Weights of a small masked image model: muon at rate 0.02.
Rows from block 7 of the encoder of a small masked image model, named by matrix and row number. Rows with one number belong to one neuron. Each number is 128 + 24 x the weight over its row's rms, rounded and kept within 0 to 255. All counts start at 0. Numbers have three digits each. After the name is the row's rms in percent of the matrix's.
Before each neuron's rows are labels from the 100 images, of 14848, where the neuron reaches its highest value: "top examples" is what is common among them. Only what is clearly more common there than usual is listed. The data: seven-segment displays showing three digits.
# fc1: MLP up (encoder.blocks.7.mlp.fc1.weight, 960x320), inputs 160-319
# fc2: MLP down (encoder.blocks.7.mlp.fc2.weight, 320x960, transposed), outputs 160-319

top examples: the digit 3; dark on pale; third digit: 3; second digit: 3
fc1.435 131:113087094117136182128152115127101135137092148126128128128150136115118122120142163128139100128110102128158130189138128140128140141079114156157128147128128103128155125135123106095123128128129125110112080134096063128144128114128111128154128145185128177138119128128131120087082128118181136116128095128094133117136112128151141165134104099150141137168128106130113163146084144128156071180122129100137136128128153171180148087163128084127102128102084146120163098145115109109132137152070162
fc2.435 090:122137128154128112128103128159152128121213128128112128138092160128128131170131165126077110117140128128125141071120175088125128085125144158114128100128128114128126128104128128141099147138126128140155131128128128139138136136128106096128120136133093127087128128142095118095188109121162098140133159128124156146118216114146031088141120112128128118128128073105128147090133128080157145096151128128107116150142128098116151128100143149128128125156132140149138062084208128141138090139120076

top examples: the digit 6; first digit: 6; second digit: 6; first digit: 5
fc1.690 120:092155128149163158126133120062108144137116150128156128127129128189138161128124056117127129101117166137128109120150130128138128165128128131110128182128128128127104068128185128110128143128128136128164121117128128108128078145128115114128136123134143116128128150128138128128151113084128119151113144079136097128115128128128134111143128128089136122128106128128156122169162102158151157139128104119130128141116118123166123125174128095135128120145108113175154125128128128149128128156128142
fc2.690 097:128146128111128108156128181098128128172106171128107162152145128139122128168128128128163128128128117141099097120165086146128104164166128090174128138160120128121118129101185097147094121093150146084102132157172114143128107128106101128173130128108121128177128134123128120102141128122128145128112128137162128173118128141128152125108156128131143078084133128132153128103156110128106139140094096128142138128088146128128128128117128102128163128145113128128128128146128127128074136128069128

top examples: the digit 3; dark on pale; third digit: 3; second digit: 3
fc1.585 118:095114054128119205120173172143096132122138128116128144107128139119128108128128143137138101128114122131128128128106145147147150134108106128128120163128128149160179185143158128160124113115128151128082096150123128151139117128143089100128087147128226099166128128103162105102128128128144111128127128128145101134128102144151128145114128096142128128122110128128129140164128128118192067182137104128128119133116128140143128050140172117128109115095094128128151122161089101128115151132128144
fc2.585 086:105106108136128128075161128144087084097141128141140103131146157131128146128128125128159108107114071075167122128130129129165160128130128128139153128093161128169128119134116143145099131140128135099117084128131106151096137123116125128128125128135100151135171109151128128090128125104152134179128128137094101128109128123139128128122128070135114123126129128149108133095117128081172125143128128065145140138128128105128092159132128128131115186147128176128135118135082133106096118114128128

top examples: the digit 6; second digit: 6; first digit: 6; third digit: 6
fc1.684 109:158151128128099145116128128128155128157128124105151082154131104134078099101080128128148173128140127128128128111128130128128128128078128157077128128128119170145154134128160161131123128128107186128128128122128128136128112065181185128151128135128128128085128161128128128112128114089128129144107079071126128128147150112094078078101167091161108128128128142128170144128132096156087121153156157114128125128105166128086144179118156150136128161128136128149109112158146148147105170097128138
fc2.684 107:157158128125113104128098154100128144128112128148128128128136160164195128128158202105144085158091116056136156040120128106117127163080101123124151128160147128113121128185148104106138125143128128138128131157109123119103128128128100128141128128128128138154123123160109128130167121205128116116128204100128136143164137109128168128156082139060155133110187171128122128145141118120143121097127131146118153128147133127151136134117134155117171097128128118128166161128132144128128125136134134

top examples: the digit 4; third digit: 4; first digit: 4; second digit: 4
fc1.473 092:148115188133128128128128128164115174128128142165128105124092128133159121128127128084097157141128118139094128167152128128198128128105121128128128165140159135111128125104141094128169128150128109183128141128133139145115153128100128131139179141144177126164128137099121116128128109131069135150141128112128094128159076116163141130136128202128128130135128150128141128077093054109128138134128128158133124153110096102128128122162128117136160128128128198146132122130115089157111118148128128
fc2.473 087:113128128141134128128128126128128083128172128132097148128128126118102114128128128146105128130096137109127128101105128135128128148128176128128107128157083128128128085128128157173128128140128121094147128123102145129121091128110181128102128129108125147163101128161127147128128110128128128116082128155128128146128128128128116153066161128096128142128149054164118167159128131154153079070131156100128150109128158161131113135070119128128136105163155099108089132128178165140128128112128113

top examples: the digit 7
fc1.364 080:088117173094128128116103101128128165148128133141128153155121124128147128146128157128154147188152202168128091132128128163128128128140128128084095128128128128114128128074093077128101163128128128128128128081068135158128152100129128072157153120124137128128101119067089131084114176122095096111128139128128087128121117120197128128122128151084121154158128138128141161128164128125128128105119120128128225141114120126135146179098096132128100128133128152170114169128059153128128156140133129
fc2.364 093:138121131116108119098130155148128128070085135128128070128133128170163143138114121147128144097171128117128115080128128149144128127117128158103197128128156128166128128094128098131156120128128089126142134146092134140128128149128115146161128128151128123139164128128144113128117124094119128128128128075148126111103116128134090128175077128100134178128121128147128128128128128128116145128172128141143128106128126138124128169142166151128188128107122135110127111139124108185133064128154128

top examples: the digit 6; second digit: 6; blue glow
fc1.233 086:128136160128131128148135131128142128137152149135128128128130163095128155143104128121080128128150128128128128128042114105097174128128133133129128171133128128128092134145128134070156144100128166106128120113156062131120128128128128157123128128167122128121128147117128128118128128100128128133128137110128128138128110161128114128153128128072128166092142128128116085096120066103128128143183128128105137093142145119128163166120128098079048151110128081108137071129128176067128128144153162
fc2.233 118:128128104128159117123135112132128193124177128100105128150128139126123113128150172119170105140128128128159072180128128156163118157094128136129128072153082128128120138121080155167142128108128143128107148128102128127147111130144101099128128128123114169150128094155128128136144097119181128128128128128128124128128128128109146128102128128130088128173128131146076128208128152133115128092137081137162155128128121128120163089128126128141142097127139124128118172120112128128148160099123117

top examples: the digit 3; dark on pale; second digit: 3; first digit: 3
fc1.384 104:156155128128128183116143128078128147160111140128153132183128128122128128150110187163112146128148128117195116128099140093128114160092114115116112160106128166128148156128128114155154113110136126081128117128151090128121184128094128159104128142113154068146128147155128116136128142135128128096128101158104139103094146076130128103054111128122128153167123128137128178163128128128128140136128128182101135146086158141132148123130082128088146148128172130129158131147135194128128128128128154
fc2.384 087:102103130177113128139149128173112128101131180079132124084118118128149149141128067077128121125089167128128080151118128147143128094154182156128182146128145128128090128094104084172047146144128118114128118122094112157128128078128160101158095111128125137128147113119128122108157128091151146128128113128144128157128152154137093117128192128116128152116109158128131117102167131086159127134123128103128128128128114088148128128109128146195178121128128167081128128112133128082128126156098133

top examples: the digit 5; second digit: 5
fc1.396 097:141187090105157219146121156141148116128144183128113120135119123163098127125128128151160164088128154145128110109150145139099136128073128136205101142128128152106105128059128129108128120112137128140142112128101093130131146156132128128128100097091152128158124133157129097107120077072126066169134126128091133128142028128119128135103134128137101119128086087113143130104130114111105147128135116163128167128126128073128128123146128147128121075191093153093093128109132117128128091142159160
fc2.396 093:126128128058132115170124147133156128097128194094137184142113128164128208149142110169139145107102153139181085128097189111128143122079078110128124159128177143134162099151128084128128136139196172128109158128176128128160128147146128129142128103126140128128164128101128174136128180128120119128083168128127133104128153153128128145122128128111128128112128105092128147128160128128149134115199144128127149158128128150125151116117148140128128086130092186128128128100121128157128100159128133

top examples: the digit 6; dark on pale; first digit: 6; second digit: 6
fc1.294 089:128128172101089136092112080190140133188130125111157128128126085128128128128126120102163164128162145111144161104111119124128126145128098128128119128128128127128128123128128137128086115155075128058148115128163128128160131128128128128157153128168104152119128128128168086145161128152110154128128099121128123128136128088155108088128166128128128131090128124213128090128128099109128128128105171076059119128092153172126132154128179128090095157113128128128128116073128158142098124188170138
fc2.294 102:137183107178164128099128122128128128115179128122152163118154167193105095101152141128137087128076108114094123146128113087128128079093128106145131130113092140128135149128137128131128154135137138180077125128105128147101128129128131118116100128134117099128123131128109091096128112090136108143168131115128088128139101173128135124127087137128128166128144125069144128154099117142159122180130148128128135187169125100118127108128139128128128128127132128129130128181128137128107151125147129

top examples: the digit 2; first digit: 2; second digit: 2; third digit: 2
fc1.737 107:143120134128183113128130128106127128175099128140148130102142128128141128128144128169128143128156128113176128066098120136088157090162111135128128090086142128128148154145114128128128119128118121123183115093150128090138143105128104128141177112094128128128109121201149138128163128128126128099158124128128128116088194132108128128148136099128104128084128058128128128164128128131166118109164111126101128184128102129132128128156131143096067128118148067174164128113128128157128082096128172
fc2.737 086:161111108155107163137131103183081128160128128128128117128122124134128150128130107128128128136095194128112112182147124130136137128118128097144150128126144081131086140105128087128128128124151133119070131156087128106128095093118134098128140130128177137128150166147128157128128128095145131125134143128116128136142082165175102131101154127149128141160130128145126094142157163128128087104058139130128083036109128128128127097108135128131178128156118146066128128137128177081118140135119128

top examples: glare
fc1.506 084:128128128128178128102113144138128128146183074111181128087128099128128108128128120128104151116128125128187077083128171164117128180128141128099128106166164088128114133181120128165128179128138133121142128120128128155160151128122128098209144100182119128156111128128097155128114132080155160147128111137089127140149108081128134180157128139158142118106128128128128131128116128146197146128076148128132128128076118159128128128086117128128128054128120174130111128128115165152128128128103136
fc2.506 089:177132128130113087128149063100128115182127176134122128140124128128128092128156128128128128128125128095128128128106116128128141132157196091147128128105123128128128116128157156123110136074083128130132189128128155166088070085128145128128086193099134146102128128137156067116128128117143128075134128128131128114169151128128128100128128082128163128128128140126144128128100128102083128128136112128091158128119128165161128128128128085170143128123186093154097113128125128062179128100159137

top examples: the digit 4; third digit: 4; dark on pale
fc1.721 115:128168139128087148131127113084097128113137128165147110132160099160167128128128128128087120139145128128087127096127083116128136141128144160119109174129125155078081128128166128102140123135128103166194152119105134116095128174148128103114122128128108100128136102096087183122117128128108210168128128128128128128133082129136116159142120162116133128115137160115179125106106103141144128116149128147128155128142111116112099128128150122106128181128094102128123137128083128111175077053077161
fc2.721 099:129189049176141142098105128128128128128131128116128128128127098166114119095181092128128141134157159128128128099119124128128125128128146095128182128130168083128147156128128106138128121118134128147128089128099126128162119091065117164150094149129089164125128142155128128156128126128190074107135128182128128128129166121091118100140128094128167134128129128138103121169207142128128106128136101121128092117128128136192128110088166188111115095128128122114146118128109160157137117128115133

top examples: glare
fc1.668 114:119148128094142128139141131158127128124128128154128128112145128152155089085128162123118147112136089109175135062088120122136117110143125128128148120116162114132118128128173099106128150103114152105151128178113110123154096123116128114140153128109135147180128138128108106123104128134128152128145123106098105143079164128151126139157128098170169128127111146151136125124119081128128145124077148130128138105076114097136128128108128128128112077128146151169090196110117142136137118139133131
fc2.668 107:159128128143128128117141128128143155145169164128120080147169079116132100128100128116128128128118128118170124115111138205128148128128103046128128128128128120091150157128121128109093131144128174131148131128138128141131137113105155098128113167128172120169128107117128128144111128103141128071141134128140128128088128070128128074151080066163128128128128133113128128093107152128091128094128091104132151128135123121149128201128113133166139096128153124128128167130076128128142128123128146

top examples: the digit 7; first digit: 7; third digit: 7; second digit: 7
fc1.565 129:148106114149128153173082128128128128160110128128167121116149145148096129134140128128128116145097128157128093094145128190199128157128147128100110097128128166128110128128093128100128128128061128097148128112090125128137127080106128103143120138142128104092128115128136165164080109122128106124075128073071134134128127128128117142154128131155105106178128128057128116128128107120128128171116128150128136113128102101144128130101106128128188159164123108129117144146128128077155197128112074
fc2.565 109:158085127128155128100128128076151128122123135162128109121101112079128135125097158134132128113128112166142096128128114113109138128128133128128151094126103128128151096125128126144105075115196167132161128175128143106177128128129156130128183112128100128148118120155131128043250069128082119139168128128137128117128128127147133072134128128090128095131128128135133138108103128070133116186128128128095157129128157094158115128128102128153129157163156166139138128104142115151130087128128128

top examples: the digit 7; third digit: 7; second digit: 7
fc1.566 102:096089094128128124159139128130128128128125128095128113128152112128127089095142134144132111147128133128165128104141083121174162154128094128145135151128109112128128115115132087128128130065099145172128131141129132128120103120153078145128122128123128145160104207119118188083071128128158128103104138061128128101124128128128160128141136127157103114111147128128135100127128165128175120139107137128153104136159128128129128128111141133128101154128086151128145166143105128133128161128128105
fc2.566 076:145120144134108111097171106152128106127128128128108097131128138069194135135110128128128126109145128128125128124181128128128128138176196180133109127075128128148120128135128128154109142141124099102167128111142128115130128075128150155128128128113128107128168107133106132128128128106117128186127160086101096157128094132095061150116130124102128152137164128131128136128081096120139165128100154116145159128108135128122079110124113128099128093159128128140150128112128117128105144128124146

top examples: the digit 3; third digit: 3; second digit: 3
fc1.489 107:159164156136128148128128094068160128135128140128058128164125139119128128128104128160095152154114104128150128166125134147100128150107143136082128128060168129146139131123150111095133130125154127083163116145093076134160143118138132123152128127153084105136128176128105145122166122099169128108128128128120111139122189100128160175118109139115165118142111128104128178148128099128128128075139115115122144150119160128141125137128096104103128115134151170110136155128084129128128124131087134
fc2.489 082:122124143143141069043121074128133128128152136128091123128126116134128133128128132128162118103128128089128101128147128136107111165170146142090173084066128128128134122091071133058128142128119100121134109128154071128108095115128130122166091128160127173100125109137099137128107128142144128102095139163092128107128112113128110116128107077099143152128116128126120137072161154107101127077092160128134139156181128153120128134115125130128116183128128172128132128128128133125079113147129128

top examples: dark on pale
fc1.399 090:134128121128110128149090123126128115128152133125129128113080181129113128103147128123133119150089082141125121117117152120128134128128109140128128111133133087128074158127164148135128118151128163112128111128128119124117117125132165076151128092110096125157128128171073083128122128128119091153113128121128128128118129128102128128107128128095172128142092086155136075172128148128138111128128110128175128128130102128128100140190153138126143172096118128151094128128118128170109122143091111
fc2.399 097:102111125137128136145128127128112128198119128116111100128128128100128134128128141082126147153175109128127128165131128099125141172128111114101119051184128165086128128142128075086128174098128128127128064128128128128128128128090155123128145149128128127142103126168185174097128139085176158128082128128126148126130125128134128155141133126128109143113085128164149140153084157140153112099165150128063164128090117122123109155173128095128115135145142149130123167122176106128128128132128056

top examples: the digit 7; first digit: 7
fc1.694 117:111082171128086127125128106170128128128140124094078181161128137128166153128128093121112128091128128159128163159104128181157128128128168129128128119125101110136128128123089128128108135104050108124128098161072120118139115128128154088122149128145161106099128142119128202146145128095145128098128193128105115143178082131147137108118131135120128144137128157085130128128150114104100128142125165128123158125144128073121128161118113128182140128153117146135168175146128128073122131136119128
fc2.694 094:108111139140128092128137187128128139097128128146094096128107058102111156129128157099128074128111145146156128168117128162132141112103176113076144102144106128128128128125128131130117128066128082128138090118128115128155082131126128128159127128137128128099128128128096128128144132128128121128117128128128128128128144108160097126128179129075128128128117152134134130116128076067076128151128173128107128132128128162136144181128146128183128168128128180119142128128122128128087112122097128

top examples: the digit 2; first digit: 2; white glow; second digit: 2
fc1.750 095:073128137116128132178128104128112128171149128086166128138174102094128129111107128134150128144158132097102128157129117185145099113128153114124128144092128128167128104111128096128146127148100129080128079106111066147136157128128075128154078083128128132156096165120128163156116179135101144186137128128047117110150082135128128091103122111128081145112087112146133111128128132128128099128161124156131106169128128169174134128128164110100128087111128127172128135128128160082128096113126154
fc2.750 090:128118077123138128125128116161160083131128139161127159128128175128134075128092097090139148086152110116165130166101111141098107076133098128132128149149107150106081074089143095128128128154163128128127173118128082128162139128128140103128114162146113158155128128125128144157133089128119113101108143191130138108120144128090128128128156138117159128161106088173107105128100098123128126128165066111103128128155115148155120122122095098128155175128139167128150142112147091128121132122194128

top examples: the digit 7; first digit: 7; third digit: 7; second digit: 7
fc1.154 107:128128177158062093128128059126171147115149128112114102150128129129116124098111092102129097143122128128128134128128140153218173121128186128128124123143128085122128124149112088090091128128102128128135128115088127165128128107148128136151128119127123118127098154092091177139128128128154128128128125079079055130128078130128133148128128170137123128128137132116128128133121123127121128175128128128160131128128100077100128097071116160187121119128136128127131128110128133127145135128169079
fc2.154 081:128104153135121128124129121128129155103160145099121109158051133096135203128125128128121133121137147139128128128149128139069167119125150070128128128128157068128152128128128118166098105163128149093079100111145080085128128086128128109128106128058118128128181162144133136129179106134136159128130105128168093136175128128128084093081162128128145128158088086128128137128154144072151081118127089128128123128128128128143128128101128158146123110128135154090185128155213116143177100128108091

top examples: dark on pale
fc1.682 117:146155102147115128090111129121114138105128121128097127113133181200128130087178133127128128128128128147154103113118150122128092137128147149128128110157118114161128142113193123128158140101201128128169134128109103140148111107124111120177114150181133128094128128147128117094161128193128150095128095084150128128128133128072130142091117119167126135096128115128107128108128128115128128140118161153128122128134143130150113109142128119105128118128128080096140098128128092128132171111128144
fc2.682 105:125131105185095152143128098103122181128128128159099128111107128160128133086128154125162065110128085140164161111128159125111082087151128085195108128113128128117142134128128146148128154147102128128128087147128154128169128128128128159184128129128134128132149128128119086137107097133128128128091128128168128092144137128104128118128138128128076107145128128149128128128200139118128128161130126107109145128124128128128128128128097086128128128128164091119115098128084128128136128165128128

top examples: dark on pale
fc1.660 117:116159129079145101128130142143146142095128111128089144111128155128165147128130141112164128136138089128128118128112111138128081185093114120121128128128128128117128123122128142138079128128119073128128128146152128128168159136128121157140125128128128128128128128153180128122128128128133167079128119142057123137128128134128140157128128108124145116138120104130099082128128137133125123128128128094078106146092111150147163128068140082128150127118128160178183123141175155124166128120128191
fc2.660 102:145109109163128128163113128110128128083128117138127128099147165107078133119118136128176191128122128128103153156103135132173169075129091135163128146097133128104128128129133128169112128058128128089128104135109107128104128102128094150149128128112169128181175128147128162080128128121128108175077150116178128109153101128128092128119123128128098128128158128078155128136124128098126128059151128147160168128128083130128157128128128128161128122171154137128110161134144128128142128138128128

top examples: third digit: 1
fc1.180 090:165128132128128103167128107130122100163171076168117127099129128104128128128203161080128080159097086100128104112128098128128140128128151128085128097154195090091128193128128128128128116133187128128128116128086097133128063157088161186134128086128128162128143128155109128128140090133140126079128128128098116111126128167126093128107128128104128103128128134227101079162091097128128090123123133175119128113105128105127157094152104084102124128132152134098096110128119122128063127128128103
fc2.180 102:094128114143128128128120124136128125111108128139141128158142146128128152184114128128112136128140128128128148125172128077144118115143128163128128148128128136157096124137115150113128087087121128133102128128152120110129158102135128128105128128128193128201118128161175101128125128136128128153125126112120083159123097128142153145128128133128123155156128077128128189085122128143181128085124175155145153131110191128113127140128106152128092165135120098142139156130144128128134151100139103

top examples: dark on pale
fc1.42 101:146106165128107152157096086108154122162124178128144128151169128130125152118128133128106121155128187141071148161147129105126069157135128074110128095128105111128088128171163128128128128153070172097128138128077128128128118128118128119123128128158128097128128136173083122146085119134099161129058128120128162091112148135077150045159128136086196128093128086128128112128145135122124125163122128128133143171113128102125106085121128112107109128128155128122164158075128119128166128128128142
fc2.42 097:135141128058158083128128145128082120121128123183128142104128098145101096156182128128114138128128128128128128128086169128182150155128152113128105128128149172106128132127128114091126116110148128128145113104128128128128115153109119128128128109128098133122128128077120143118128128128140147124118156217103123117150130094128128128147158106128124149100148128154123128128117142131128143128128098115097128128128141166097122128118138094151125179090091155110080148147087143147117143114123115

top examples: dark on pale
fc1.444 094:128128128109128061073128128128113101183149144157128132128112128135158147128104182097131102137128096172155128133100107056128128155107128128093128118160128128087106127128128088181128109128128128149129118139103062128097096107132133137128144123130128089134128113211130128128151128159128129128135128093146125166131153167125122166104100126184128161092128130156130120124123083121150128128139126174128106125094149146117114163151109128155098069128175105128128128097128128130121128097106095
fc2.444 096:149154088149141105138159128108091142087189128128134127145202128145128145148151150137134128144134156128142123146128119129175130128141128147128074055109158128153128093126151164076166129086128095140115128128128096154128129107086104110139110128165083128122122156128128090124162128128124128111130128159160130111117178128097098171098096128135100128128128104116122088128164152092191128117128128127156109128112160137128116162157128128109128160133128101128109119161067146191128144151128133

top examples: the digit 4; dark on pale; second digit: 4; third digit: 4
fc1.366 117:081135079139122077128116131128161166109128121143138098137126120128128121128133128156098134128109142163118107128139105109151128118128128126144103128128153128128099113128131127128100085143128132178166121143110148128117125128133128080136103153109127130128130128128096209147052113128128167125108126095128128081119092127112116135139096128128092125087128128128163128128149157128128128149128141150147130128153170145099128120128128098147128128110112128134120182136123128080148101128128122
fc2.366 092:129122099197128092128105128171155105093147153112102096128128147113128106128095141128128128138128113091129128094140148075184178111152128131128128076080124128129081127156128128128128152134108100119172128090104166170128186111128088159128087164135128128110172127127142152124128128128160164171155128128128122121104101147139090128211128146144128106155156122117143118071128128151128160092128130110174128150155128103092128106148117148128128169160138149084109123151122074092128125109128098

top examples: the digit 7; second digit: 7
fc1.92 117:128128138151107145125110115149128128153098146128138167108168128146106135109182131128128117111130091123128154126159154128153177124128117171108128128121128190144128130128136149146139136100074107120111113110103107133128129155129133156116128128128102128128170128128128117151128104121128132128128128128068129149082122105136128115147133067100103177181080118077121151133111142128153103128150134171119110174128128128082112088128135128106163183162118111127128132181128098118128144117120067
fc2.92 088:128149094060088131146126089076127128116073122128102113108128128145128146142128128140120113137099128108113119125128089139128150128128117182155128118128128139141128104128153099128122131128149137142160119163128065094134121128115195128124136125128144128128164067128128132129128128134077154155132164128107128128126109120128153128111142111064158128133172143135136128151089107065153109148108168122167175128128156128117128202145089128139150173145128163130128107167127118159102160153128134

top examples: the digit 3; second digit: 3; first digit: 3; second digit: 2
fc1.720 109:121128108164094144128100160101153150128179112118108128149138128113113101123128128139128133071148146099137196128098086128130115128135128147159105160115128107135128103128128123118160128195130147115141130098106119128120118128076129111160097096141102136154085111128128109128128128119142113115169140101128123156176163130113155128124121125099145140125118094128103128123151111128151114128128128058108128098132113108156128112133150176128097076088090114129156143076127166128119078098177143
fc2.720 087:116101116077135128128145106109105128109096124150087128128128128076128158133128164128141119173136128178174103135183128128125168130105079105071129113146135160122128111122186103142128128111165128101128151136180150142128117148151146139084179152110107086128128067143127139119128088133128130126152128092128148089099074139100128105128107153099148128128192133128125098135058112071128131120128095168149128128128124139073099164148086128128148161144139135148143128163160107108109120129128099

top examples: the digit 5; third digit: 5; second digit: 5
fc1.124 125:148155126102128128135098074132128136152090142128128148202085190128121128132132148128108128139128138073111161119128135119128123171123128143108159128130128128163097128128172083104171123149126136089086111156128164136147143111128177092128168136110093128111128088137169128128149128098128163145136154158150123157155190078175128133135144142152129088142138087122128162128123120200125128099113131128113128173124154149132100158131161128132162128163124114152092124128088123156128128140141117
fc2.124 097:128128158092128154128128064128142145111168156147074128178128128140115085126127155128129128141094101128088113128128136068124128117154144112165128047128163111140128141102133110128130152134128150118128128124128107128124081128128094095128114159138128128086134154144128101118126101098128076121128104130108128154164090126167072101196120080128128126199128113128114128104128153103121121128150131128128128111135074095151112118109089128151128185217118128090164128147128128107136128128087128

top examples: the digit 2; first digit: 2; white glow; second digit: 2
fc1.578 107:128128072133151108099128120108132098105105148102134128162123128128128168089158120185109128128128113128101145074128128074128122128147102070150128128175128099149117128143160147135102183128126128084154074117147106128084128115136121090130107128081170068128128109176128143128129088170120140086150128122164116117163128111128128128128095172147110128128132078128150128161128099144138076134146121128128166180118143128101137067117128128128106128089150125088098128124128169156139157128063128
fc2.578 089:119126136156135128164099078128126186128143101128128119110128182128112128159174128095133128128136156128118128153128081092080128104128124144128128106135139147108121101128128105128096113130128144101141109088128161101117098128128160161180096127113128107128178128178121140060140128148143119128128156045128112107187145188128128137128128135128140128153145092137105138128128139153159128046128128128168132097128128131128128128128128141128128067158128146111128130083119121129176142160116138

top examples: glare
fc1.203 074:135099128128140185058135128135089145187160136128128128109072180164089131107118136163131128190128100073147096149126134124128128107149128128128135167128151087072108137134147097128128128057118170133136128128089112128069128178121128134162124104128144129153154106128128151166162128128124143097128128128120128128128134128196128164128150102128101138127128107109155168128139108192143128143128119096128114128083119128128131141160090166128128128100129138120128137158102128077138127120164062
fc2.203 089:128128178128124128128152134128136128128070133191128149145154125132111122109172128106150134128131142128099128128127110105114160142128128128145128128128118128128106147184103111128168148146124098128128128131155128113065104128128110128125121128126128147128065116076128106128139128128136168190128128128151149101134128159085121128116128182046132091128107157128128174152128128135112120128128108155143116112128112123128173027128128128139119163112145145150151128150107143172117128097100136

top examples: the digit 6; second digit: 6; second digit: 5
fc1.717 122:101170164139114101162109136116132172135128167128158099128128098173125130108168163162128140128072128128128074123072122123125128119144119080147141128128118128100177177115143112106063145137100119135094146128128135128108099144161128126102128128128115128112128128128144133128119086152171138128154119102105128160076128098133128133126104095139087175061115111128134124128128151173124128128087120192170122128134148108132116126140107106118103128129128120168108133107151113140158143115114157
fc2.717 098:115175128092097128109127064090165128100128177128130128153128128161170147165116117163128128110093173153170117126088156128114148145088083088128118128128128128111193128128170111123119139145142128143135131128160128132128108128158100128094128128139128117112175136139113102113128115127147137145140153105150091128107121097146128078128102156124128159165095142116128137144146128172128161182092128133120131127103154122127061128089128132115157159143107203137160143131128123114125128144111119

top examples: the digit 6; third digit: 6; third digit: 5
fc1.485 097:128142144137103128164072099128183160128152128055142128111128104103128156118128128128154129128124121090128141086106128128128092144150115128080094154140156170174128119128153135171116064124104124128128177053128128057143130163171138128137146137084145142128115161204098091170141134141097137128128206128149097104128137128101148128116053128152083076110132075143138128128128101129160090112153097128116087136144140124128128167128151139128128128128142117151115128128176152160152105128174116
fc2.485 107:128102137130133083152128094138128151066107128098107128128138173128128094090128165140097128112128128137128170128128128126092113112128179190125110099128098141105114150155124138128111128154128114194131128096090128128142133150166166128099083121148164107128143128118153123128127119136128069151128088128142128138141132128128128164128096128128171153149135129115105140128147174128128113128123145128161135159128128112095173128125128128138128128129133168134128081148121084128107128158170146

top examples: the digit 3; dark on pale; second digit: 3; first digit: 3
fc1.762 108:114128128093128200114146122128128133128128168128168128128140132134128114124151145140128088128128081097128107145128158159155128149101114128147120159122128127141190125123105107128133128128093105092145114121128053101128128128166119100172128149212157128151075128128144120128146109135157128128102128128094107128122138098179123123133097128177144148132108128128119142142100106146128128203082128120132125145126160118194133076172139049114128128128128128126149107187125128128128111170109167
fc2.762 088:128122128193128128128127128175128128128128124124128109133112128142144175128106132118080128139128128172128128119081138128128128093128128113134128128128149128128071135052121128168100128173126134118130128128133134128128162046091081111116128122088128133069142128135075143166163128128128128128128156128116128128160128119084098091134167125115128078128070081133107105122148135128115152076128142110107129128124116146128147128118113187124144130128149163128128132077166113128160114128165090

top examples: the digit 6; second digit: 6; second digit: 8
fc1.168 143:165147139128128150151175124147140148149128128143128127132128168110105093128078128144128158132159128156163140138159099128137128128079111095103119187142128147160145153122128175131128099142128127111128105093099128153161153100171146157155095121172127097152078113082128126106116128080107128103112128128197128152128193128128173094165128128153092128140128153186147112128137128158127128128128109118128128061079128128145158115120142097123104158128079114134141205126128128128095155089128128
fc2.168 093:128141125171071130202085190128114116149060128133160128128135128156128137128128153144134128152128147137147158128159143148128128128128076070117126153148109129128119117128158128120125096128128136128109128134128154128121083128129120168116164164128128128151128146128127137155111113128128128114158151107164128108104178130118150078100128112143129114083162159143120115128128099128147122107128155117146135128131128128139152171114125131095139050090128089084135182121137128142092131136128128

top examples: the digit 7; third digit: 7; third digit: 1
fc1.386 089:128112133112125151160128128175128093138140115076145148103128162147078121128105071159128128128102122128103157128147120128128179140159103145130123128111128169128136161159128142128128128126112114082128084102103143105128128128122128128135124128114128174120073102108058128148128123101140128128128102130128128128125162115117128128128133128171146156069101140114080114122117128161101083128128127137135144084128119158170110078105128128128128189080104148199100132155128126128128119151100134
fc2.386 091:099107141151135116128127139150039092189128171174102142128078181128128128137138123130121088125165128128128133089125160128153082109128128128173128100134128131105098067128129175136110098128085091128160163128108134161089102105177120128128128128172128128128128128174129128128132141128108134129192128128128126092093128156129128157128128084128065069093139128128096154128120106082128149128165128128115105180146177136128128168160125128131128153074128070128128143135154106128128162109150124

top examples: the digit 3; white glow; third digit: 3
fc1.743 115:129114128103133158144136165165128089161156125112127125145152120128098127128130082177135143131128136103156133128146146128115126175121207139122096128100128107128120189118094080100172152128110123108162107128086128118128128166108182128113152128146108128117110127130112126137155111109128112128097128164075127156068137113144153128142102128100172130096165128096115128121180128128124141128128129180108163119092154138130128167213123075136128128128186118139149105136128144108128128128075178
fc2.743 084:121123128155128100106123162125147075128114089117128068098128128104103140136125128128161137130121143106192142101066109154128128123128148131116136109104108149132162098175128128130106095161130128067203147080128138148086128128107138099154159106128128167163128117151128143148174128128126130128136168142085138145118168139128170109110158128128137136124111128128159124118145089134128128099099118120128242134115108128145159139150120128128167128142126133109128114128120128128128128128178120